Weights of a small image embedding model.
Data: trained on drawn small creatures on textured ground, 50862 training examples, 17.4 epochs.
Rows from block 9 of a small image embedding model, named by matrix and row number. Rows with one number belong to one neuron. Each number is 500 + 40 x the weight over its row's rms, rounded and kept within 0 to 999. All counts start at 0. Numbers have three digits each. After the name is the row's rms in percent of the matrix's.
After each neuron's rows are labels from the 100 images, of 14976, where the neuron reaches its highest value: "top examples" is what is common among them. Only what is clearly more common there than usual is listed. The data: drawn small creatures on textured ground. In brackets: how many of the 100, against the usual share in percent.
# fc1: MLP up (model.blocks.9.mlp.fc1.weight, 768x256), inputs 128-255
# fc2: MLP down (model.blocks.9.mlp.fc2.weight, 256x768, transposed), outputs 128-255

fc1.291 089:486552506450460494467494487567557507433401562496470497557469457530461478507522480527513527528461562499433463488373456547510543510477521494532537456536550471521518509557470601466421539533559493533490520447498512456564457478505494505504533491579520563525503471487555454545535569498456490494464467522419577501470483442494552509507556535496474468471481497528545447522487513446446489527531
fc2.291 088:437541472496453556499488513424486456589538524494509516461450450452601507475489478538472509497544489483548529450494555593535496518555513456527412486486496539465507523489507499547541451531529424481501554537565380508515435463514462475467462535477515461469524479488449589495519476449547452510587500533482461473488535509530459534516451437453466474544480513502515489460580478524539503475516
top examples: beetle (38 vs 8.3); butterfly (38 vs 8.4)

fc1.733 094:437556513481555458558555534475420520470458604457500532521446542493551423501444460459464506479494477492456525478492535495440558557489522541480473568481470450476512467475460481492514435476459507518555485496449480502541511531490549553481577513531464467518593454479519485494490366448487523557543438500504461543491501508536510452536578459465482540565497542549455502443483552520414524502464
fc2.733 093:518555398537481541460481506497466549578493444535500522494457530477496474453582474553498472502565519468520446509505495573550493506550507509510540423516573552598510549470538480567496458559473497471498468476488480504543444472497489490504488577505484462563489518534488473470473508502549539493453493520446465494547501490506518487653498563543514498507459408513469507546513480460484549469544
top examples: beetle (93 vs 8.3)

fc1.237 093:473459503476483551502465469569497464477533496484533512477520484529447512527451471611437483528488479542504472576505431525485520510509491481490456504456553526519472475499535480467472532607480450520422515497550529475468523513533491407581514447519504463492483473539594492511540618524519445569534478412524483433570488452548543502575583509553545496420498506547399570571460526473506450475470
fc2.237 087:478501490515581493499427516487542537517483556480496468506451538425576440487491481427494529465550576511548527469471543471505542510420453578477466571512403520484484513487469476468513562510534488477500435521501464524466581441449499493458505534491458480464520537552523579495458406505459440506392537442537507532458512523447563456497460480520410558507499481516485473471515530463419527531549
top examples: dragonfly (100 vs 8.3)

fc1.223 100:481569535493495501484550467479495503534480490539499497464421579529533415483543568520528452550526451528446556428502465522536512556498472444490560508548518501462473465527539533471423454568444468542482545508535524501583490460556485545456528459498422495497579486466486584462495440494524474525459528482482510489506505512525464558476464451500499487452497443576462489392474504502405492542530
fc2.223 098:545491550490489526561496447573484494451508598412515488469486497568449541490521508507483441490532459530497482496454478467530557537544485476518509471476494413447491495443538439556479469476502498495482566396445495513532490536477509502524413501471405554470469423465473523522520431495423500484466490566475517480590563440478450473539444429455482585456516430471494494530562471392530542538516
top examples: crab (65 vs 8.4); jellyfish (30 vs 8)

fc1.81 107:515569519538535614496395526498516462459486472521519518497531494463473495544550505517571472546537451458481530498529485463431497467417481560544498513505463599458570556432505481506468518463502592483521521530560494422496446520521452513513520439513488513492524545443523516525498500576459467421524579487494549526554497507502554460488472491503474471507506441478498507483520489429423459555436
fc2.81 111:468513526473496492496488465599490510564538527528522533389490477501473540440482561411459453474518467474331506479507562445507450490524493480430489525491540496506492451493488470519510510525449455483537489549503498560520515412558472552519548488532464513510460518496394504507457506446464483578488458471447482473505514532476557538555498509574486469363466468575516449432440491492510477555467
top examples: butterfly (67 vs 8.4)

fc1.416 092:475474560527535436386529455465505491508494503536572568506506454464490519478540520471467517454568495474519534464482474504462527433492435514489516576509524520456532548390491486555534537533524512524505487556552518509496471507469513496511492390453551514569544485465497467510473436541485450524528494554477491454492516519517529517428436499487493552479465510460489596514549456529488571509560
fc2.416 104:431522458502468501517483437535525478447497525473509461466507460532508446491436544510530509534439489494574524459567464524500460506542463497477518610538499493479541454565460422501478516536444525505495535460550500509461484515473460479440450552504552513554468518507547524531462468471560463527446447496540512533502606395542480560548619616484510505505491462496464470477492503521566446537427
top examples: spider (65 vs 8.3); beetle (35 vs 8.3)

fc1.45 080:489493506525486506499505434539503466578504475395475588567469483458511469497468490411512491456481551484488531514442537554466524493509464542426484505480549562559521555480545493488464523489499511512537505446499530619465418558476492443519456473459531534479500500538501510523530417477499461478485506507503515553531532458506481554536477481478429460558483570517470451511462437568452559459495
fc2.45 094:494490460558518534483475485488540466513472480544598432496514504484441496482509472420554491538522471507545508472544504476447542499450524535558520597533491530527462598515401551481533450420536429541453521443542487496443506560495519483476487552547464517450435510475571481465509498464453512557482464489564502560473418435540462563554532528498583544453526546572468575491547547426418469489489
top examples: butterfly (62 vs 8.4)

fc1.711 091:468486470514496437460570476571481499485476539521459519452528476539599500526504495551561462492512518479520440495479534503537541531574536463475522475541599565516514500455488513439450509547526498506526550599516534483520529511515526508549508493491514470534504472605485436560512488530538549506496452520502463473420476477503462490558501477516522380481508541519513457537521483486465539573577
fc2.711 096:468455528483551463447457505408494480528517525511430436555449555539478463492556505447495461488396518491521528483581527544498461475465519497526535506521485508485501464447481554498544579553486479506514522495436490438382564531503511520524498531517566555517548490460486464389446555496538526501495477503513437586512518525472488556475470546508445485394497553475523577550494503569451543514493
top examples: beetle (91 vs 8.3)

fc1.638 093:536540446477470487552454475498467459481578546541560522508528454492481518506525517532477525553473532522499475609545510596513501505460494520473472488502549480466546499491474512483401513489480573482433463459494524458545538565475467507490508437522483457520546520457456502514500470493519490487534553409529486522472481518485500451427538481455570462464474431503493506580383464534448502510480
fc2.638 093:501508557513479530484505469545522551508563477465429472485446488496505453482506489493489529531552421519537498428507506465440509548527488592535484574558403525547440475522497482521497525482533518506524501424530506532557365551517457513540482473566505480475538475458518511518560562468489485488511422552408500504480512561495475502541488459542529457518501527497445429522564527474567476498545
top examples: turtle (44 vs 8.7); white (32 vs 8.8); grey (26 vs 8.3)

fc1.484 086:514481488528458499549442559479511549410542511476456532547498594468467496431450470420518465525476524462569508480428487500471452464521513443536456542491479552528524554522447464513476436551489540564468549493530511581516535477475484559505480497564445459534552478518555511488517470582443551483473539540542494523506533467454500581495505554432463552527529478420508458468485451558450502509496
fc2.484 081:565460516517504431480530473545481480452508509497498497557496519495509451493524421431523528535548569463565395458473519485618501523441443411497594515480442490499561532499534523459490431458542416554432472482554514521482497475499545489532467464557427462499477527549399496503530568496525461488477541543420553519505518450545540467446468494531517460527533504589515478504430535403538495508523
top examples: jellyfish (100 vs 8)

fc1.561 087:459479481475526566536619459545489528496552521520477434525507508459481531514552553523442488484578442485527409513523513440474611480577492521441530508540465468564468498538458523517475449425455487556549527507471452478593587482515520504471535535457467443598496474540466492523525495491505524525554531510476512512491470482452511529530475486497479555419564447573569519519500468464496531520540
fc2.561 095:474508544493468442536549470478522547567525461512461534490527428530501475525527494471430491500497486493484538508526477509469464445495500456472531483577567538467514599501448462434491553529416525506573465482463554537511428476482509577530534500477500526504543553569506418588459575495483497492520533531482540483517522472480544518525584432508561493441532497518540529470503504465511502453516
top examples: snake (54 vs 8.4); dragonfly (46 vs 8.3)

fc1.691 097:432511508442489507510533515492473536504518490576445473498524486467476519496507449443474478487479610479501459544525453404532425448492523446499458480499523508522550507487448454483431595455508474500555558468469547462456487490434486519529501524448506574474529489543468551456534552474533500544449436492518442572486512503540515496512501499506472490530573535456489542491535523414517568549527
fc2.691 107:549412521484493523492503502469509524507570471526509453501461552533473510502459565508513565531492501505470445491544417548575519486496540456455507555502477501493542480502485449512563476473536432556504523499469435470607549482548509471490475511461560531483478505447501389488475562451516505503537474483501521509456531549515506461521468521441498497441461578474512483555516508490521487383464
top examples: spider (66 vs 8.3)

fc1.649 094:551499544503430454552499426486467506501554453465483537443566529471562506531504587435518495504495467459453496438491494464530454516483512563461546484512422529430519515558508529454487461428527518524485505512478504480382480443513461477415495536516542536509500501583543556547449480501458511506556543519432472512488465483449507516540557472532487502430543511489500503507507544495444481529596
fc2.649 089:492476508572529538565519454526530512442499531492470454503480529510462505456575474440513488455474518439573474480459448500443484484555482482509474543479544524483615445508490511550495529530566498446486540521482551555516489597533498420491486505495519468538484539481503511528493436487521440510511456510523506503533537462576499490466382443534534442485551484493540554587458505506469521456511
top examples: crab (84 vs 8.4)

fc1.124 093:540474516560466452538506535487495542535529441485561545474517560394570490486516522604533473454526435507483472500526517468485527464432536418516467554495508458522497483526435545506500507486472513481465504464419496473590503432469495412522476491476418544518468566519531502482541469448529536506475468513563496484502483444504545599455493561480531508512535514548475586457479481494439489422507
fc2.124 099:445499516422556492493474469609483497481487517466542522558494506509464468525465540512544492454520499557528510449492523516474501498488488494503548479522510576460432486484493469501482510460485433521518492488524530510543470509491479490467462478526443439507590493392469508499462473530502489496556489487477483499463520544469520536452521477543502488461439522502526473497509502578481476512509
top examples: crab (41 vs 8.4)

fc1.16 109:524542498507467477524513480461505478490553554449546481507481491444552487528514543504484555573476545597535493510408521466490497599479461457554487518490523511505523543460500497509501537437542531477422488466480527507537484526469593569543495517481534447470460473521543478531447456470483511486471572545472453484474473536586442468472538491431514476429501443443458502500497517521506506523503
fc2.16 091:489506528542553455454477549542478618512518523526424511514537550470551513508520493433475517468560458522507528529504494553524495424418456505580480547457479510591500458506504538522459503551569466526438425534532515593467511529515519500535492509448489575456475471461469494535539528514487486518573536469552553513410508469427577533441511489510525495549484571434494499551467534470475472470501
top examples: snail (80 vs 8.3)

fc1.513 105:506500491552478523488569453455538419425495493525513459532496560498492569479525516473516533494546500510571511559568543491559438509486504649579495525519487529490488520481423541559475485540556432463504502525467490526507543540531578458503438546513561542507538469511444557538428537554511489535541551499465559469468519521489529485450496530488492532416448481474510493510465512498505473496519
fc2.513 102:454497442517454576461607489587476605433488531483519545489406414534473533446529536446481420471497524535425445521510559427507504500446512477527470447482417551518460466503423490464493477463595540529495500490456539556497517424502454531497542463527500480494461471482519429494503479444501476494475520514501519519533564495485524536527482378507466491459497517549485500509491597500517572515507
top examples: dragonfly (66 vs 8.3); snake (34 vs 8.4)

fc1.406 097:485515480551530440522504486538523447432479497592498553483520531464464518586482478470465512465549572508495550488475447545481521474519507524515540550523467468470556445479449453528508512516554466501606555487525464478583521521591473456499517509525529516418515499543447549542531550549406485471495435537461471519467569489516511532495516584479496499511548500441519464494515516513451495496408
fc2.406 097:593509490586469469531452501536560497523424506503504487452386481507510495438506521470494481472510475532434496421481549497532551555458506448562470501402479461478516470484455497498540462503540439473469450520506455545450493618492501497537538526577477512553517479522577535407550510536516487557511470555468548508494515536465485488501415566501530563539439539538473511515494575602543439469548
top examples: caterpillar (79 vs 8.4)

fc1.609 114:484493470485505455479470574502466521516551580491446478503475464549535478524487491509450413507530565544500501558558477477456417516481473494487505487456446464484475469506549564513441517559536479485469475477488533484498519466548502497429532412455486526540531490595532434508512480513498507606478555403451440541520432468564473486490548553512503441553510522508500519506478410538443491481436
fc2.609 113:554503555498542517530506459487462460520522451477474528499424497486511510501549534471590590495531465508568520523520500459539496570563528507502519532494481494499468510520496511515520527463559563493547459493554479509434485428482505520558468458501497529449604483499527567442513439517538466589399499423380485518521498489462437474566496483561427517546523464474526482476489484532511448470452
top examples: turtle (70 vs 8.7); large (61 vs 25.7)

fc1.487 106:481520441530532520424426530551530466508478493500582464568542579506529562463519535503498505449407478493479501471487592470460469455492529462526514476444505521578517557481521505439485539448477497572450489411517434550495566437559481493526493519606474542526552532454458553499483549462569519547474513483503466561436445516479540460523509515475485478500502507503454521527443496506488461434521
fc2.487 115:537482514506483491527421474486560528514465589469483509485484486545510479531537489496518495468536503542488448506509499459566510561501474576449555503494555522525371453475485555539507545510561497482464485503549503496462480526468538534510533551502605529482490449501460513495455511436492573429550519492443504553529471529468520520560555520589510506483426489568510472511515437556498505498496
top examples: starfish (61 vs 8.2); crab (38 vs 8.4)

fc1.397 095:440468534521546414515587513520485499518526520471482467513500596555496494476446491484428467479524507455522520498534523512529504496461524536493514459497487564565530504480476420447537519529525448409450483531477444499459455423531575455473534443475445488530516564511524484512540531459503490521568577548449505513477493459422500520517491500446444504501501475537491501488401472521465467532425
fc2.397 090:445513414534426564518472389610476467446557481480437530569521457455521542523493509405526490519518518541500467530498479532496533493528554498459426463481501537476490523479520495434521466441523477497508451507471459506522475511529509581490575617440531434547490490602509534507501555556437492454487531521518506415500472514563552519419523485501474516542464516531557521542519582536559455488484
top examples: dragonfly (58 vs 8.3); snake (34 vs 8.4)

fc1.407 106:497485488524489490446501515513550364547469515504440500547494457533500491502549479491487598481477518526443524472459486453545474478529484522507529521534483510520500485526473512629494508391556579492447462449534513474487480492508461457461555470469527585542490466509500483542545488558508516567497549562477526527504412528477451526488466461467476508502480454589461504569488503551447471442509
fc2.407 118:512430502494540543502527564412496527506549469486540516520472470531502569494521474519460509564465495529601488498560503480495514514484496424556419622553472498466501533537496562501495541525543469583472508466481435431531507500492493424549540464518494446435522503528512537498501424528481525498482577545588456540581512484512475509491487466492548535385532525428556491476472516491517486523489
top examples: butterfly (44 vs 8.4); snail (35 vs 8.3)

fc1.725 092:532497440507524411538499480526489493521492529465452504468538523469491487459469485501567486480495512512516497514505521493462476500439444493476476507473512480587453476514408497515477529468422504523472491512526445460470535474540442497507514591521460561464523576527536567436524496515543548478501482480463437441474423522489550556458491511501561566450432489430541536408521568431527578511565
fc2.725 095:494474449523504519492376430557574522544448478557516549556462508549485515471576463474525443477552508527562466467467526564481475468548510459427536480494494595434514490491525440584502575499522466502476508482468487506530539464499554467473454555492551529495451517511518504534418513467501511524474504517479481522440473490534453454513499512490438549509483481472501463474531489466495414546461
top examples: turtle (64 vs 8.7)

fc1.424 098:513518514539465383509536504443431535509429544501509495392515506502555518550470479528513497548512520547467512507471578463459579450475530489471564537522530536508529414558524510543531520485460492424523513519567544513473528501519480423451497523467525433532452459491444591521486525486517568426473481538488430497424532602463507502545506485495475457494532495474550474517456566512526477407542
fc2.424 096:444533567512530503487626433506534496405505474494521555535465458498491459480558443490460561448475471478486463514437456510535498468440453469519401506502562607446516477477602504476449533517520455516460509545584516412508527528465548554521537539434524491495497501595532519371505513452445493527583496489463530512497528510534448514480506521517579518479475526512532461467480528528493498540519
top examples: beetle (34 vs 8.3); turtle (27 vs 8.7)

fc1.586 102:507531498495493430505531600493481594456537444521508373466501534591448494514582506478528527514444467531513498560506479531569531463450486452515497553537511482522482510516498480477490405511480506523495538526509439479546544436478502508539453512455473476510461499542526498448485498449471525446554481406525547521454485548424536562469555438571508505505542513526536436479537508518437505497465
fc2.586 101:522532561523504474512540524484532537543439530575511533469537509489511487540425385451554478441544480488430519432437487520459540503484471492406499530501546490492508552505455467423504556530537479417545515501506508482445550444456455489406542592532573497501455425546417542481496547523493509508574446468522451499510463562530523493550507454489501492493464524504511531442466482503534562481479
top examples: starfish (31 vs 8.2); turtle (30 vs 8.7)

fc1.194 093:519476561473429481578455482506463433521487529525508542575559429481502474457468509410483579484451480478479494504488469510524510548533525535473536516503489581472483510519512533549475519430499485471510466443559511479447443631427514489506431528540483460470477472511491451495511543589572538513529548452476527504565504494521414497509484445508466518516486523494511538545466507540455505566463
fc2.194 107:518535483435501516468496463477509475556516517523491396502505361508512547555453429405497537473492502460500490551498526443470486603486516535549472535528446491502548416554486469431511530457490484560499645507518459467456532483553501561556478530538397477480492529536487464450497558457490503485542479536567460498509446533521524473469521480473491528423519559487508511488453478530565552388499
top examples: butterfly (99 vs 8.4)

fc1.474 091:462528542551543499479486465574451527461539531476518500619496560469511484512538450412484387485463491424384538483458553460519515573500466443460505488549513486472452513493557568489518547538460472527477459487486505531462486604518488472518528486520521520521451418477490509518497480525556495513471474566588452436496467477477486469447496499479526521463468473513447582543522515473484491505489
fc2.474 084:504433528506433449519452522405549465519515516508468519478491506538507526515479520467540552478498538519471467537533464489529539484518509489494498515545516515527520573580507535426425479490530412521455461526425492472476527532546450484453559612564466462490526519462496490578517397501533461572513523481489488465493549519488533542517478451585482536557512540505473510460510469449479488486518
top examples: jellyfish (29 vs 8); spider (29 vs 8.3); black (26 vs 8.2)

fc1.207 109:461492457506474423494529506507492499499498450599491530505543510451568505522501592454469478524454463513457520533440573515495484504511539481536551483480481566541532408540476512499503495491449503514543428579544548467505529530497488606457518451439555483544491512540577539492485482443425481528488494495476504435507540430576561525525405518540509435467470511530446474537492538532431547552546
fc2.207 108:511485515487545551521523482473516493500454463523515532497537466453512511502425482575514466565466537470491514481534486446464456538565477536508495538567486503537461511486525462613532516546525440481489505473487438453438474496514537538438458505532445477493506486543578578495444469459574481513598426462494540493520537426555526474485526539622491498531502396517464496583450507570497504516445
top examples: beetle (93 vs 8.3)

fc1.317 103:563530507502436533543469541514522508554452473515487469501468487509537504514397518429468449503516508500488530536445503509449493537526516511519458507505488484518493501481482415457499468462482541513529548516475521513535521462412571562427500484458431493597555476531546493475564434511490479499491491544529576488546409486472441480467528482490564590592498476484470506538470555591508527556579
fc2.317 106:463511459478480614526531515443456505528473529495556418532490525507553501506474396548468500471500488543498440493564494527499454546557465442510506518536436518515497467498462500505521480536480524479494472579540520504502529464523539456553419493584470482459539489518482514495491421451491402537491499571518492483530459456529512436463477536521495558441486497540466449478470484423476437446532
top examples: crab (99 vs 8.4)

fc1.613 101:422504574504441493505589507600481471517444447478552456453457443467435447492530454448525517458461497505557508454459485501445499503549517461532506500488477466485537457561471555522488543490534469561449513528572459545489451502479406494405463537432465571501461428495473554564515519482551502469507526537493571601523437515556469582529560582480486554517482533486454543514520498472507509464458
fc2.613 101:510467434451496532514556483481524464512527448548500545480522555580491572481534502499431460455473459515483478538476524530406456537445501527535476519551536469462471603583478451498545515554528501460467514512551470514478526541547556433553496438488474510501470474535464535515533569580489530483504450507521464516492510543496459487504480429455498491490457645499497515527470564574465496462581
top examples: caterpillar (88 vs 8.4); white (29 vs 8.8)

fc1.98 097:474510487493527568526455564470469545471515469491472508483494543465507511596486545466586515515532525479472467523445525463459444519504491490547498496456543429441498544484500529534466515487535525579415560508471443520473526527545509543519493388502501479554515457517454498507538502554522494462577496435490570577526487522507514476498534487541483504541522490480589424514567449511479507487544
fc2.98 094:522507493499518420441556418562560512541507544496485475485572461463513477471516517495496564502527491504485503471540539470510487476413514424484483531506485535481541575445465517441398485491474483464474522584559563547516445458411482469508521532421553503565541571496506512485527489532481425562470583522464460519499497465463490532534552493620518500549520496419451511548498572512498437464509
top examples: starfish (37 vs 8.2); crab (31 vs 8.4)

fc1.54 108:504541497461501431426464495438533474565465468489476542519494417526474454465524514522550460526537433516509478531467461518468491515498513461523544530441471484539629449532448542550469569536473542441506456571534483521472526521504471460520463482509514506500447473558496544473445522512388516532491456471451466467448570469586440529478484485476510504477450537508497466526541577607492516457532
fc2.54 106:470469559569492575519527458461438472421514472560488487465460536476455525547510512451476503556542521458456475505472446449506448517507449564477517448507575556494555522522505523497488532538401512483515555466497562498511522464512466558547449472482500481465503514478521492525545557477538493514530489466546530581527507459493547560468444581520394452557432465434511558524558475449486483570507
top examples: beetle (41 vs 8.3); spider (38 vs 8.3); grey (25 vs 8.3)

fc1.47 092:505453451523530495558554433552446482556468466545491502532495472493489523494545408480506466492513515566497595523444532466532574471481515405510454484514541512598448535441464502542479467523492546496555491452551546466547480623454458547580493489494505503504475457526547477490479526475492545517500541434481458562519542565499409474451533493539550553470459511489522531553550469538448478488452
fc2.47 093:496419524493540508512430442448499505540575535533490491463457508497561526427482483411505593486530499420613518473438572568447515500493471543532550529509494476465489508481458483543497489445503482595517493492482527535519521491558537519516516529524488477483512472526451454446525453476477465537505532517543508540511479483469532444490518509412487483440504511448474517537516545534526549511573
top examples: butterfly (100 vs 8.4)

fc1.722 094:466514572532479519447454460501467543447486479538474538546501569489539468532505445473493580516523507488480498495492487517521550501414417527594531505469525525467473546577519505476498564499468514543515545484475505543504486533466477450532470444529432514456489515518510550421456413449540495496453504499485423475505486460532511496543458468484541562526486564518576402409560557484449501442538
fc2.722 086:470527522485538426494512479538557483411530481535537451490553459515457457442533531427505510515420547497544499537570534514500439478506521424480462498448557483527541518487466488525580470511429517430435460482564462505581500473424487566466536459541531456531537515528463500464544475462464538545495518454437560450551518492436520531414430530518502544525526473513562473526504504525540489575483
top examples: jellyfish (100 vs 8)

fc1.465 095:525479388476580530499563518583525592526469446555532527529563411485481432481502512521480530515469546471470497514498497459511484509516462466590495528505543536544568485470434530447500531542438494496423531446519446488430500528539490417473536546483470460503485472484494509536470425538464553537542541458506496468499479524519491435512494479563532485492590461478481578462573507530499512536513
fc2.465 102:543476515533553492569490485464469523477566546548486457545488524495527547494459459436440439468463455484476498482498501430550519462517469524509552488511439548535483469451499480507498568523530466527514486470512487467505522515433486509474510465587428608467520529480498468534547573555484401461458515510533523553471529466517528511457509543401543505531588480548553442557538467425532492508488
top examples: starfish (81 vs 8.2)

fc1.612 089:513475565533433533467485460454508435544454542495516493537458470497547489515531472407546509603534508509472483470504557462520463502582496432528517526493475537485422454543515512488540494506496444498521608502532514509528555492431448500518469574506509469517457516518494541533468504538499576487557578438513471538561435512562508460498551500479514511469419475511511470461535510514459540583445
fc2.612 097:494460557481466587487545548437481469493534500489491438483514525423505498505474480550519512534550491448432492481428506459456533525492473435618609542499532524536506551493467535573464541557449523476542469538504498526497510501484503464463586449486514408523479488497462445535491492473532481457485513501543486531448513541490454490479505506482485521550529580594534462517472466510456439514501
top examples: butterfly (79 vs 8.4); orange (30 vs 8.6)

fc1.379 093:576525485475483530460471538504513508471467478529513423538479511546445463503519465456496534457520469529466468480495473477567454566483525430471427525434543565516490476479505539545567416538441474517470524431544473574510477558442459412577584574472504483530439496468526468529535459489493524567483480515440464496451482401450504487477503520487488488530492581477466498498533447543465517501498
fc2.379 108:448490481484533550566564541432415500502510459571481590423564493535480454490451547500512476498489569486534491494517482539497458622487472521504498504548549466479539560439519465519455559443530498546541470506483469491504568445587547541534472479502483496541443474507482521498434468446502521552487464429480546496433513535450540487558507520443510495517484461445540502436562450537505467466495
top examples: starfish (100 vs 8.2)

fc1.153 095:532520471490501486524455441514572496505472508544541515506512458526481608509480574449565499535506567525524500537496507479499568491413556495468513561534544511489550486512489467512555527488516461454524513508529551469463408453464489598439518498466528571589510531541499510471488473483452471542505538513521558522463459497525512529540430522452463506495557507491492482522560438494463530482470
fc2.153 078:509539564547556524475469501503492469530547498577454475583560544516554505505505479563477442499505539511448463453528496389550503541496460524520520558495455516515453422557574527527533468529516500494482552458550505487500410535438568485381499418487520514425536474503523543521510543464593477546497499482465463460514491480484528479504529466448476519507479533490520457496479509523504505434509
top examples: crab (94 vs 8.4); yellow (30 vs 8.4); orange (29 vs 8.6)

fc1.395 105:506499511497468421506525507447472549543516468563511539515460440462488555503542498477535464569495562504526544590493523498486501537429538545488552504425512527496546587512539490456472526486414511493511539475584543476470521514471499423512566578520501498508471486527535456513496552512459489573501437448529530501470453547497597520482510485523471524472504545502469542508422577435568431522430
fc2.395 095:434501497492521497519565498519485513472449500474466451482449516499498488489529472466503470479486484442556435495519489461424471524495547542496474492495561523479514506460468540478498593517499518452456511468540437530523521474489531541603487478580505490563495484500504490419508492487522480469456449463444511508481496508474498544469480528583496513452558526526521532448479474478512531442543
top examples: butterfly (100 vs 8.4)

fc1.12 091:572442496485530529498489465501435475449550493527552530508462578538502585499534577501525492425383524539492458549514583479517486590493502552473531474493507407561464486507498488418552445514549479432525539460454528506552564504569528468473475429512463441533502514511550529469512528597521511512516534521486529478501490494511501477432511483426534480473454588464489505484526499493448506499477
fc2.12 091:494561457486504470433499499538495502622527542481477433463482447445522511510474528497463509517519521426580524553524525469548478520497529489514528524490463444560528581518462505551528532511513506487582451512525521510449515536465512511522549477521487529431523425457515450472524537426545459530533517518470571487510497474510521499418496539557422514529470497460484495502423432482519534472477
top examples: snail (64 vs 8.3); butterfly (31 vs 8.4)

fc1.215 092:459499495515492518479498488439502491506525546466482522477473512511445538415494552433547530473523483562454504562476460455474447427481467498583564553524522493536524550503550552457562483474444497457492500517488506472537439527546544538473525448448479557503543475532497464497537521524563524518419559485468526508490547537469558518533505466568509541536556558500504429501486488482463560454484
fc2.215 090:508540503510532480477516546433444533497530461548436490455448477432494522394484558543486481537604550550496530512549486523493511442517442409551504552544515473588506495473492492583511493512555435589490475561565594393486526515495521495535515494521595472522483503485541530469445513509503459500449494509427460513533510503489495483423478518540413493491533481492570518509443578523525531547450
top examples: snake (100 vs 8.4); pink (28 vs 8.1)

fc1.680 108:524542531516516485495523512466461495453498433520462499501425547512510551460441547540572449446497469517544551501532500511540504445466477437562530560556530478484446500483490552524428525549459475491506552541453459571577489479478490523510465486535441513489575510471604488473546463528524550519514440516516522472432492527556467502510452481502512527511512445568514486511481517517489462479473
fc2.680 105:485496471563468586533517593529510526552494488496552481549462469542510472505487496553507545477523502557490532459478430525508416494487515537465441494505561439503481517464390398536556489470453525525464532522562587457475563498528512474543474506523503487479474576490491465435498466463499460513475438504463533522519537465457516483529444511527489500562536479540461478506443504503428482561513
top examples: jellyfish (55 vs 8); crab (37 vs 8.4)

fc1.589 091:458484474511507538582470493507545480502464483523459456436399543537565478462482554476479440507505568516502509494539510536458449478500569482510538424514467520434511416508504546514447502476484449497503504509570490530542470448513518417501493564507501501524476492509473475491481505460515494482475527528500501439464464500444517447471534551614463543495487479521586496443541426465467471464459
fc2.589 084:470490488511502438534511554516526510452509506431491516504523545516541562554451481568544508506514418539525544456471500569513468486499443459475476522496549495467519560470463498469505536478512552465534553475525566529514470446577562546463461485531603529486473557497506497494481426528489460427435474484521534582569505456500550461476430509440517466549511466527519526511490453539442442464479
top examples: caterpillar (73 vs 8.4)

fc1.69 091:501529492516499447424501437557512535554472436503515445511461497472497531497486496477478469567428532411551557445447522545480560475497435503482554479519475512558498511485491426454535521564530530404475503546514463504516511502455511579504557476568563495537504496474513548462493472469522486473535466534487534539506489457480489534475553531477453514436497461461545555487474489516441523492546
fc2.69 109:523445558492552465408458465505483427466478553485534492532535479521490518535508464569498540512494450451482549460539520485513416492447575460541479599614536512444503434511492455503530535599456386455501508464482500430533511581501456517503490506514493505476523521512559463530427515489484456501495562483516474404559486494581503476575548482484537419552534471413476527496485558497473556527538
top examples: beetle (62 vs 8.3); crab (37 vs 8.4)

fc1.198 098:564472467495526515510516501488397510552501470467505497495457452417452456515488530544530556475441423486460468519472491530489494543542496514494569450523494534569586561516558481405478482502495475535455514576618397504483524519521483472494541536463419506514528516505490453414504451520492532446438503476494524523514429489465530516508486476462436490487465555477514475432536505442532437548490
fc2.198 102:450462491488533490496553428563506538482533532408509529497517500517474500459566527498501491489483519504477520495548560483524520443468490493467495473442513482490518488514532496517515509540413512472544553515463468486510501461433470438592535488464566504491501472525506491501520564475417490518526482491517533435439515534520481486481500532428470535525501520438505503548430444500486525419499
top examples: starfish (89 vs 8.2)

fc1.364 115:629490562521511564497540507509456490561506522526489508575411496514495486544562513540420491466545475557602472535529506506484447450528490461527485444480513453493549512533525566482495518528529514550513451478473471475491501507485505466487491511538511531507495517482433527537527484466471481498538561495425488492478487498533447464400451394591514540524537451543501517464381490507534516468479
fc2.364 118:492541502485502450518448479498459503463482491497448540553422371451443463567580555526555473417498477508414522472475517525486413538499485557558518474472548590503508471495460484456541539445482444574591550479532473446538582499505487424456531550548493497540504456506517469560501513516521451537572491496468473484529521523482447487528503484469542513538533495464490542517564470524510558449490
top examples: snake (50 vs 8.4); fish (47 vs 8.2)

fc1.95 088:498533545465525491550579483607432431456554455480417505492447530477472542496524550467512431449604540493431510544551530514503467446485500484518460541505455515444479442393505461475492474582482546468509513543505557453478537505502467558543510504530457455515508557494555468452483556538535537449439446450541491434476442490538527460475490525531534512492526493502512507495506479508490585496511
fc2.95 084:561426473514483441460480464501432543515491541503574504476521473542609429478490481523557503500477507509464468498493509502513551535496582437511473460516472442475528504556455577525495522533466439504521553485497555444593464535585450537502505471468503451407487521519454534468362485453530489478515453549501465567519436561514546510518465486431505515459480515445467525525558487469535521439511
top examples: spider (99 vs 8.3)